From a checkpoint of a small CTC audio transcriber.
Model: 10.3M parameters, arch convnext, norm layernorm, activation swiglu, layers 8, width 320.
Training: adamw at rate 0.0012, 13600 steps, batches of 96.
Data: trained on Morse code for random letters and digits, with fading, noise and interfering tones, 26041 training examples, 50.1 epochs.
Rows from block 4, named by matrix and row number. Rows with one number belong to one neuron. Each number is 128 + 24 x the weight over the matrix's rms, rounded and kept within 0 to 255. All counts start at 0. Numbers have three digits each.
# gate: MLP gate (model.blocks.4.mlp.gate.weight, 1280x320), inputs 0-159
# fc1: MLP up (model.blocks.4.mlp.fc1.weight, 1280x320), inputs 0-159
# fc2: MLP down (model.blocks.4.mlp.fc2.weight, 320x1280, transposed), outputs 0-159
gate.1233:127124109104122116174100127144105129124165107145105148108105124144128170119156135155092186141150140118127136156134140147120114128145166129120098056133125110127175092127089118130158127112139124127120107097104167160128120141118116141086124127134141111080149108136139126128131134138097187150147159113144144133143163117087117091142098103151098151114148105139120160111147099163107167151162112107113114177127131132145133153157167116099139145116134143143106140145125135120114178188105141
fc1.1233:107149116144123128118115120135079160109131122172129134133107138148133152141140126140108172157093145105112138133122105124099108125143165125131127105116158129161134111142118108137144114131123166150125078094065122164129108134125110119112110121117131090103157109135134082141119132133133157181149167108097158140162122120105112116121107082140107146134181122153091139105165093157108151144112123114128113138121119121127125112143157131117121161145101110150160161118099137114098136160094124
fc2.1233:150149128110104147116124083104138128114147121134129114120131140131124107149176106097110105119102115125151125116154135114095107116150111143132125137116125117142131136191104131170129121128120111125103187140142111119145127118132148116124126138107119128116141137130162130157171128141144125107156117150137130154124127104114134125132137135119165139135118135134134103150098165164107106158116130165116135143182137127106124151137144125086132159128134133138140079113138145138120107154129083
gate.1234:092139086068171155112126071156128149092132117159118171150107084124200123110128161100111161047087145132152094191100146104108104152177130124142085090112193126129155134140093151160147125135076105104115167095156168119110171171121147155096150157129115106139138148102110158172128139163121144157076122071130150117133171108101086108145127117103153079097138105107125135084158057158150132140092141129128114131113125080164148154125105083127093145188160118129184154139174093181080121113154098
fc1.1234:123117129060124130124103085094140114122128139122146120154169138110134179097154141077052102128129100144137096102118076106088103184103117172151197134169124142099143171103163105164123147141098161137173180129161124118108135121133155124159133147126153110120145132130117148127128115135094145127114100131143136141118146147147149158138153081076121113069121130126091143137118164170123142155141109119113160169149110116050103124170115150121139118139148107090100134131163091136147095142172127
fc2.1234:099135141101102135091124195096136111123147155181140117133122125155149124092109097130132123127112140134109119132141092135081119135138108155113126151105166150157103101126073151199124158114128128080189166147146162126202165146118171105151114095062113080141108125119120136122161106124127077102089125149132120138117134165154141119115143063107120113192102083111167133128094106087160156126093121139147100146154178160164109113131128193115115153117096154113159124097119158164107176128131145
gate.1235:130129104113158124157141159130134128102120152141151121121151144083127115066105125129145109133142131148153136098086123085129154164127183092140149117124151158133099133093115112110103166147120130140114174132140128115147150176153160140116117154112107099138114129079121092147118129127117138088139132157124109155120123107158125159160138142110127089115127127106125158111134155133128119119126139156149114144140125134128131127116102127132131113133139099186152133098132146163149127122111106
fc1.1235:106119129130143114132150115146117097140153129130123119104126146089147130133145112110187114112186147149112171118137129086118121094097135110141186126107120149130135126140172114117099115149132171111131142112144130171132137150173084126132127113118116154120110120106139115139128148118146120130085100114107131103152129131150115111161168158101117160140132132092142159094139135096125131147123142133146123138140128121128152138114132113170127104146130110153154106113122132133128143120099096
fc2.1235:141121129126108120159127102128151135114125158141113149103099118133140122132139126140145144112152117134112124130107140146093142142114132112171116129153133171126106115108117155143123140127107153124071112126107112159138124136165181104152143147106146142129113130114135123141129131128096102145100147134108132090098117137153146127103170135130094148114110150107143111093096131156120154169104084140134116152112135192118102147113102105131131160133126128108160104131100132129171100144096124
gate.1236:145118098148128100109153191133135151121117123139130105164141124116122140133126125144089134169120154131156137115076081134115095131158107162144086135172146156123105076135130094149132112141099140120109120176118072116123131136082112122150119118114146138147184133121137132135115106132140120132163163108126133121103111103129134133115083146131129106122108090156124119135101140179134114163118119135131174136102149115168094109126093137152143129136126101147095149105108178145087132117103129
fc1.1236:137127125147137151145133118135114066112135093130118128065093104118150120103135127116176125101183142098119115160150166125122115111132113099106133116102102106150120161118112132094120112121097124159149164106180173151138151149182073143095144110145080127106096095102138152152126171111086119133102091109149118123132167114150122113150118088131127154128109142115093081118137109099105094132159158134120087127156119128113153187138168118133107121116097156117149152140155089141142123156172115
fc2.1236:141159153145137144141104140125141174138142149166117153090149116099093118147148078158122140138126111144110092172132120131096112115137125130110123137133129125118125111126104150142113145136153102151100168150182158146085149126124166125146151126084143155094143153120121119116096126111114109129140152109114135084128119104168136154107121145094125135129143134115120084146172151138105141146100154144154144161158141177101137110157107078137157144127140107128141073122155172139157087164169156
gate.1237:157122141093146158103110101141136133131153112163112135136109091114150158068122134097098137095125116114149083156132142165113134130161107157099110098129120109149118125104079155103131134111108100104151176134154154100164148158146089147095128161089125120114123162103149129107084134134095155135104114077153161163091109133089133172114110138105164104069141143131149093131133143163125159121157179123125137131111120129141123147136155095098143109136113116132114146140140099123127135162180102
fc1.1237:164115162126126090117112104137157081138107145125143117135136114121104161099065074110125103168099103144145097060155093127092130137118134127124115096088111145133113103120116105099141130167136171149165139100156078142110198072180125094166148150087145114151153131139105138130137132065122105116158116168117148158117139156141143123132096116158139097110142093141139126181135131132085147154132123178112139130113131127132120076134146199161130082136100129145190144104148104102142115111127132
fc2.1237:110125113163119144106084144135094127090116118144112124090139128166104081097136145163083139159161168135177120102169150139144124139111118100133144142130166155118123118106136121139139121083110095128104133159112120147178128094143119166147133141096121110111111138121136133112179103090115068109157148118160134180107135116162141091157117149139109123159121121116123152150114108119104092134136193101154119124086113078139126146204166144135094163138128123124082133148092128131146104139132105
gate.1238:158105148148110140145132147122106129126115147133146162136138079151131133115131135124155131135119146128129111170114084157104116121118094108120128057133145107103113078109117133121174100151121113119141157104110114130115160092109129178107132106107113123097135103117141155162090126132102164135118140098142172150157145097133130129137126171167122156123144128127123118107128097130117113110150132116138110155114120123114119093114131151155095132126107098167118143156124105106111155150103143
fc1.1238:154123168137103188107151114129089138126127114145160134127122119150105132137146091142136128113081117129137119157128112122123119095103079139096143109116110087109109145089168169132149076107100151107156134128069148174130139100106110126100153105131124146097104105116105137156135143149132182125128080099111113133145147139117118145121147142124096167150151170132114098114114118125161131093132128088135153116134124130145145150132127109133106141123144123141110091137111106123138099145130112
fc2.1238:139138145113147114118116099146099148124127135146098096111158103165100069106130144160123121080125151152126121151154114122108148145139127130114119169077096105108155152133149141141105119123091090157125103152132118116101151159140122111144132139121147163146154153128134134133153139120159157091178112137128133149138134086114131130119102166115154113127146140127143110137139124123103109125170081069181158129158118134107117133144151127111135157127088161148132064162171147165104099151082116
gate.1239:120110085112103131151104139123125154127133096095121131133132124105159110127147112130134121141142143163159143141120148111138146146148109097094140129152151152135136110101143113112099139159139156126152140145139124120147117124131122137096075124169102092134133144111141147123122126115156139108107120132135114103120152102151146114134169166126107083143130138151093144128142159123139142141157128151128123159122094149135134160063108100114102093120158090134148140131113170159158121134136114
fc1.1239:175113134137111141094135123144084137199112112110134124145132148190101124141151148110137133156105107114111100147105096115162093143157119121117095125166158105100091122086109134170157102124120094129103139105122125088134092100114133135134136153142120125135113139135105140127126148141155142129133117109117123126100127125112121114113120133109117093113139134126127127164144149145126149121107134113113149142151131142103120128140098127141134161110125121124118155165119131094128117114133160
fc2.1239:116074103161130130120131071125130120179145112109146162101127145148119138115141135106111126126103118143160128106137123101155121133155131156101113128129099098142118112150163088179122128129129121127151139121127134118130134103085107155114112128154136097112092119110119114147127126145115127156180133154118122130135133128086096132118136117153170175134123126136139117141167140102116124129140149095128141099160122101164124168114163143165125152147172131138120168114147137111119137094123122
gate.1240:104141091104141130126122118142142132125113135131120140135129137114138127085112133134120153148125139119144131137170132119106108161165131135126099136129150154132147107124094085160091140112143114110080132131142103113087154096095132136127103151169135118116148154121143146166106128132129185108122138195169151172111108112122141109116103160133140097111125137164137155135123104151094119115143134163116138152129094137135122128128140066105154119132114105138117124157117168136128141145134156
fc1.1240:146106126141125099092134144102090117129129119159146121136129105122098128145160131122172099127136144147124130173097108120146121121104141100112124069155126095121128186125144174122176099156102133097150152120083155181153104157124104085079139130093120096096109119102124126120171147150099120145120114113104129094130161137114120150133127098127095168146123126126090089105125122129146145147126150098118122163111152131111128122143102157137111123126103131117117164101125097094109107121132117
fc2.1240:150134117151104125152118137132103114137135114135121156104137111131146151155094129142146095164158125117141110124089167103107122125130114118132144090142154139098105132150108150140151161133092167147132104114123138134112141136083153105122161088108141141110124125112137106130110133107100110138145075104130120095127100114124146099159143131144143116110131119087098126154180131183064173110144094122133130136164139164091118112137091054130164094150142155122132103086123099111129154176144195
gate.1241:159169118121106103130133134137126143110135118178143203139077071134103111187112202118151148150118123134150095155128097116119153132139121093127078115154149099143184146117138154120192123128107175109139087126091133177144168131069149178131108150106100150041144113134085115166139117158150122167081099104148177123105181082180144164137088167131130159112119124161112103106153102074131133137130139107130100118090163086133139148123156137152075149159127134123128158124142115115089102175142120
fc1.1241:114104112154162160149125074081109126130146132103137136107156173133156127139128088175096075130165125150164122129131109154123085144135077119122122203117127164133145129107124098110092141080112103157154169135151094115132165135158145070114103121122127169166080119123142102101112156150094110149114109151151089113116133103138130108106116125093153130101129150126155128133122129164136133106131146149114140126108109119033177168160127097073081119098116162106114152066142172109123161101174109
fc2.1241:117117114143125110148144204129132121090117140130130103132112138113162140132099107147152113151128114090112105131084117116120108140153094079118091157121161187124093088103139148116138133112131177118138112156120118080107087148144137162160115070121117138153112162162148122132110097099123086138099107125141173138123100161119143155124163172136118124167152138162148141108094119140119126124107127143121121148105129132093157131111118107120226117113136137143144138112130087134115152122164109
gate.1242:115132138142122116130143134127110165106142163107118139142124125151137124141124186117123137141115113146146102143108116123166130137120139112115101132155116100110109099113146157124138132154113111125116122129072139124090151141088121145099107153089132116079179126079110111171118103114130137117132115137134168114140128127151137120125119159158136124124145127128132132123128105148121142124099120111105130170115134131153090094123148111122081134122122082154116120134126126153141102138105147
fc1.1242:130117146162140086130122149116150140115113147117156106131143161146095132142127172148131089162133131147117111126083097156145098128142120109141112149170116121126107114132147122154102154121119123126132104146096136118083125181082131146143083139088119094106175145099123122164122089152119128136115110151119140140107130129121164156138119165153130111144144115138117128127121131138131122148100110134086112159125108134130092089119139120136113119138120122135096124132121147148096121146120114
fc2.1242:138149142121152107136100109067116108132094170133145125140126109152140165142131101112135151121108128099139116106096145137129098125151154152122150132129116119118105158134123088178140139143145144119142086090075153133101082121086140126135155137115126142089140167128136142112128128158095111127114104152078112125138144121122148106115105082158150107131137082107134133130087111106142093148127120087115163141137144130147111121110101165149089121136076159086141154116120079101087121114137131
gate.1243:116118108113196139127138119147091148148129145141132137129084112137130137125132111125077149137126138101114090145122123132124115167107118146140119074187145144150149089144111086162124138129111151085105140149111140143151102103113102144127115130146119140124133116140118123094138152135167115099111088109136103100143129113068135147150127116116115170092125123114116136140136138162126170130126131113146145159135106120073130137157075118147129138118149127092134115116155106115128145115165125
fc1.1243:106118127108093152153107104131117108101153100152137134083147146127157114124163127146148149103150130151077141135128128124130151110139192111153115134124115088112175100143086125116143179155117130137130147131142117150140141130130124109133121153102114107101147143150116106088115158120090114139088115118143138121152167104088089114164152087151120142095143091136121163154148156134143167126158147109174105130115130144120174146104129087107166194141160127111123132132115136140132130169129116
fc2.1243:157181148087106142156132137115137148109114176174133168091143161150144155128139106121123141125116176143175125139148108133118060099125121082133110145141139113160125109153124145161143122159119127120113127116167096112146104133098158091152141095127092134124136154141159157125130111149134117113124097083144159142125096135096141118110116158138134132125126155137105155137094144147119114131138102116169109124129149083109158110138094145108127116107117100109114086106142126138099137102129137
gate.1244:131145118134127111135135137153122153128129124142093145100112161107148102126140190116136118138155139120117132143131126137123121112132113117106118146154132110140135121148128158138127156137125117141133157166182155163107142137130124124121128132128108138072101126095118132166108126140095157146074095135167169117128140123127145155145099145150144140101100137130150122115133104115103122163136118120141075145104126120130125131118127139121128128130110113134134177139092108149132141144128104
fc1.1244:150126126104100129118189171142115171123124143127093129136104161136108109143121154136159126159098086111138127130097127122114120143128084116096135164131163123084127116152160130165137123163097127136136173156157142123144153145123133109129120137128133144107096123097116121141120114144096140124105125133140141115136102141124095171136124144152118138102085129132138122124163106109121104148116090127164119161126136072150098135137112148154092158125129108151124144145124092118133124132076093
fc2.1244:105210115104155105109091121138143088118150154156154100125104124112083136127163136136131176128109142112122113147133126123158134125099090161100166122141144101115107137139106106175129144117114152137155157161138134161132103123138066126119119153132076141120114137104163142105124131127154121110151131121117091110086150111149090118116108087147115132124111106127145118132099158117187097140136087126156139138109185130118109143122121127115111101124128153077114109113104124109152112148138158
gate.1245:130157160117120111130130121116125072149137118126089127058177154116133123113156149130138139077134140155191140147127137141103117077125095103124131118140111067150132133135114157130148163142142148151106114084108132130094146153120147134139111124101103072099135136123138157140124133150133182137143147140179151104141155138115133117150099109141102124135167185162137151115155091144079134121132124082085093149118131128112147124142118080113116117109097122126134148159100112151091150124119145
fc1.1245:139111117143100111141092079129153166133128113110144120163131135135129136118167129123106145143127131129113125125144122138162129147157156149144124151112164141138151118131153111134173144103153104107112127144116082102141110112114131150136138116187132167125172130157163141077100130130110137145163156146154112153104131179142135124102129154126136108116106086113112090153089162108124118154143177108108150130137121160141107155124136127078175113102126176096112134100160148119155152113185125
fc2.1245:106139093147095129141134094127114098095158098112104114086109156136133086125107164162157146163187156145137136170185138166157116147116093104098131088140149194131139142132145112089138152109132124087088127114103166117148149121119138136135141151142127112155148107143104167161142149154111161160167141127176160109131123149171140122142176115127121150144131163145083138122127167133111132185157134166185096132114124091127075126150160128122116128086133079128089119160138122149119130151125119